A small image classifier, trained from scratch: patch size [4, 4], trained on simulated grey scan slices of phantoms with and without marks.
Rows from block 7 of a small image classifier, named by matrix and row number. Rows with one number belong to one neuron. Each number is 128 + 32 x the weight over its row's rms, rounded and kept within 0 to 255. All counts start at 0. Numbers have three digits each. After the name is the row's rms in percent of the matrix's.
After each neuron's rows are labels from the 100 images, of 14848, where the neuron reaches its highest value: "colour at peak" is the nearest of a few named colours to the mean colour under the peak. Only what is clearly more common there than usual is listed. The data: simulated grey scan slices of phantoms with and without marks. In brackets: how many of the 100.
# fc1: MLP up (model.blocks.7.mlp.fc1.weight, 768x192), inputs 96-191
# fc2: MLP down (model.blocks.7.mlp.fc2.weight, 192x768, transposed), outputs 96-191

fc1.50 042:160108200073064107145084165135107116162142165126114160095096136086090136144140095088134091109128154129148127130093134135098150156117130145119129173130168171070156074158168175153120128106053185106159163135108098113084115206111125128106164077132112119075120163086157060081141178161141189106
fc2.50 033:105131113122133098122125097106090116104213092112122167068139106126069151161081143083067092158099123170105111099124025124134134130126121084114118173072104114142128148179146162172143111146107101162155128114149158125088140131079162145152102151101119065168067140107071124117155150120119091107
colour at peak: black (92)

fc1.74 170:114140165123144102119113127107138120138147106091155138134085146082104104132111065132154102148129140095187148120125121118160181108165128130116166122125148147136073097161070068146125097112119154164096159136101100105117134153164086070148112150176081098172138131157122155087124113078124178173
fc2.74 170:170096121175160088162106134117161114149104153112116131156134136148149119126079139204164152086117154113113166112166104204111124171064142138178159141121117028097126135134180148109120128085136095166116129073103098089122203107136120195172084167085155062158118125163162144081090127059125126153
colour at peak: grey (81)

fc1.14 072:134167097085118100131097158179067134080146154139116141094084059152127141068131105125157090087116120152117124080122132040142114120188088083126150133113114110209133181087066147164079107206090136078058122128117105178139122134159119165100135107109080133162124099074134120128111136151126084102
fc2.14 077:095065107108133111116134125141169136147086105106129147154127094118096194166111071139150115106135137135108099089083121068130077091109163128100146083114141085108101175160142105068146101119116178150140169139159126120124120115075096167126162124146149065056140189136158098124138137193118163046
colour at peak: black (91)

fc1.362 074:159153150146146109184104154147144136175225165144201171160158175139159148160098092070137170123179126124087123125141108132119103124073122128155204147062064144104075166173107148126110100106105118139086102146164096085150104139144096160107081197145134106155179120093136118099126100120097125067
fc2.362 062:187125136081088143131134131075123136120158113135127119167108133125143134143197160131107087184118116119100171108122142155107153056107077127177098139158151162102106151123101190139167098132149095098138117204132154145108123091098142152089070139157094133105139203108069169101086132095131147125
colour at peak: grey (94)

fc1.520 182:145154159122140169124132082084126121136093126125062171113105093099158152118106136128099156143141170133113140126083088093098102147182149119117165100156191157147095101130103105162115116093124146133098106172108099167087131125143074092142113064180125108058108200150093118093070117109175121127
fc2.520 173:082150144141171128146081145115106172153144169117111135136112130086134182110133203057121136153106101122168052188086114144159119160128135153115122159175070151113169151089153177123110068145116129128114127200127150104157164077084149137133148151146157157108171031105119127174121127083099095139
colour at peak: grey (77)

fc1.187 047:145127134126112166147145089135173150143107116153161102147166088118130162101117178153078113120123076122141161117109125111105070094173106114051134167079109096099103158141177122164124146078091123083161091126109171134086111095067092127172052130052109132162154137162078135149121113131113104090
fc2.187 031:065161046126052114074108142113125156151160078115148158098167142065160153165122124080169169124155065128121081101105135158167107204153134122149137097118081128105133116110107156122071103134135088106165143136141104112128131140198131134161113176137130142167110118136145124176143131156084182177
colour at peak: grey (79)

fc1.280 055:112171145165065115087144109139105112100180083154075161118132147176147098117186138166129110103161105118131133103128212097119137168154146091106067141145112186115128117100102189118089146122081129071164126175127116140158133168167136140122067107106132133168190149122095117130154163121139117170
fc2.280 047:182133138150126088128094151142075161102117138142142075112220138137157098165146131197129099132162143093054133127119117110095138107109094087137059107106131156162114128094169215186168172095139115126153090165152091120127140158149130139111138101135090138123106129196102142117122112105144168098
colour at peak: grey (87)

fc1.238 066:127120096164098115098068111174091193133101157112156106174104135132148114099106100104142102135131156130082083114062148101133150084176118140070014139125146087175118147108114118148155168166119117119154175152126152100120018166167165114146084143139150127113094103069167114136136088108137143164
fc2.238 070:085064111105103113102112158158094149106090090091121163142133081188121131106084117147143095117116100096142115145120076128143064158117154135153172137158151121130137087116158196134136156133182120137104141071118147173078130198118187157132185156197159108103123166083132094108079112139148174185
colour at peak: grey (91)

fc1.662 171:121122132146141122124159209075180177136157116126108064090126094125174138145167173106177188136096146081126118176097084127174199141095087175115108145129130052129109152115122172103135122065099120142138122105147145114154153104159082107146124153151121136103180145092124134194097109153163145137
fc2.662 175:112129096130099134106152118108086102114170121103165163183160114127086095134158119102143108112196152124166126136086135143135106120214139172160134184102109135165146106117150126100130096155148093135113104153081199118129125150138135138157146080103111109134091188138134135132160096143096109157
colour at peak: grey (94)

fc1.687 055:154139136147142117095149096146096199125110123075100133121120061136093136121143124135085094155100079111189138124111132122150106157170148132123156092138127176127102102108103105129112124132144126134143139106119158110132199134155148166139067094033146185084074096163170132108097125148110114129
fc2.687 044:105179129083111125137123162123105098107104091115148174091115129073122154120012174102185167138108165149116129090119155132181101167125193141168096133096163147154127131075111192113154134042141127166097102128106133091146108114170121091147156102152069145137085141150128139130161127167212104138
colour at peak: grey (91)

fc1.249 161:118152183105085155158115128141142074104102127160112118133091154133139106123170107121143103221115107144137116161114188111164129159189162112158168147182138142130150136158129098105140142116160117167063155132130167149124112111121176142116159115185155172101134147062118123155125132123081105116
fc2.249 166:121034141123137140134038075093134166115108110117155123160092099101104140112114188047097104122128133137130161148093124149121099118134105146124151122185116163125141105080104102130159140121148091084184127129107118104188152094109104102175139139156091175074127160213137135111106129143081119135
colour at peak: grey (92)

fc1.52 052:175106159144109084147127170173116157215145120164153139157140140163116114122146144072104102168144121118106105121132098125103129133120107140056066115167149122103086088094124113165141119114135215157204150157066155102126145127093092164119138130160122109146116118140156171127172145152126167092
fc2.52 038:082104157100203129168150113102223184157116114133139091097089156136146146098105086110152127083176133133111132145119118142113105147123164147147134146127112145066154165141093074091173154225083105159114135173051079076118160120108122117124135106106133147157124120143122135134143165147168160144
colour at peak: grey (79)

fc1.138 046:182204178167116160093158126122158114144146130120161117139083152087154143168164128166125112104110109166146114127169189124149109117079087092132102108125115064114122146130101122139106118078121115142141148152129187120128085084126080143133139167149130099083124127115144170098132154100102095132
fc2.138 032:130081099113133185064104106112165151168069127089180159115141068097097102103140127126117123115186147145103110214135112170124107211145103119108138135154114124124070114154129073186115124129140123132137120148074105140154120108153067105081141171084087137174127070189163130148118155130158111170
colour at peak: black (85)

fc1.261 092:123115176136129124135062178063145109156123156144093089129122127166194151164116106152133127133093082163156131121146132109131135090143216113227173187140176086111101124123160140104099090089124050083122105135158129196125167170114133110150079141174139133107107170148099145103128090108101182133
fc2.261 111:072104150099098183130134107155096143139055152113100123123133115185156130111173150128171158140110109164124104133091084114094216099133176157166131115142094140111151146230148126172088105154150107126168085170133094132140136152143119127127095111077129123172146136159139132105124145122127090092
colour at peak: grey (85)

fc1.688 052:199122155157122098130146189126100134207103158086082208089119151140078075148144131143150132103157108120077157145134137178156123147166068123084198191155140131169153141143127137124082129092098079161095138114088172136106122129110114083154170145154136129116161151150117131103113161130158065102
fc2.688 046:129107163100195152148116109091169170077101148090080128111114109170104128155125116128138140117126136167112138153147095095077120057122135101183082091144146108086156151124097089151059175169119164083116162103207151205160146133101081127159142180135125109116064168107128138078150119124158136179
colour at peak: grey (80)

fc1.118 102:132186159078134112168131150126199115159104054108129147145155147162121112130194185098059130059120113112108148034098105135113146117170102134153159120165102116091126138059117128134058139123125105102107168110165175131129168136110186073111117092129138108092170145164133155158150105154109159115
fc2.118 107:130121207065111191132155160158110157160205180142124156117108059138136171142148193085117114124139094130160176096195142105130058083089081124156106153038159097124135142057160088141124164102129117145133135113151078133119173143084222108091126133135154148189145112116128097133153099161118050127
colour at peak: black (96)

fc1.715 103:105160122154129126093182154122063127131135164114160171156069112070118144138095125159138092072125082142125137139089158113028164103176129179099164098152120180139098123133093125101131145092210157139147079111127125115111164108130132176107137149101150107135117139071194126116137107126140205123
fc2.715 120:115151061188129113159109110113102085145084092088159134125095133079203148105148164168172157155088109109125099097124096150101049097106149131178119140094086137172143097170107145171153143099165159131105112129123117170130117091142106128156219132072119167136095094135132137115165112092143098182
colour at peak: black (93)

fc1.27 064:144155087137136113211122099139145127117128154111204076151096162077053106154096150154072126141168156077172128172087167094154116107186047113147129110117117123143157130130121106118072163140104108177138131158121087204101115140132127107137124097094110127104142099128085158102103190096133137104
fc2.27 077:102079170040153177119080072208127147127135145107142141138146122131139182108132173084073183094066089088104146098137157144146172088110115155102089130148179133052131102199127196156145157141115086101148157140117111080095168133072167158112166061137164141129131135117128126092103093125113130158
colour at peak: grey (93)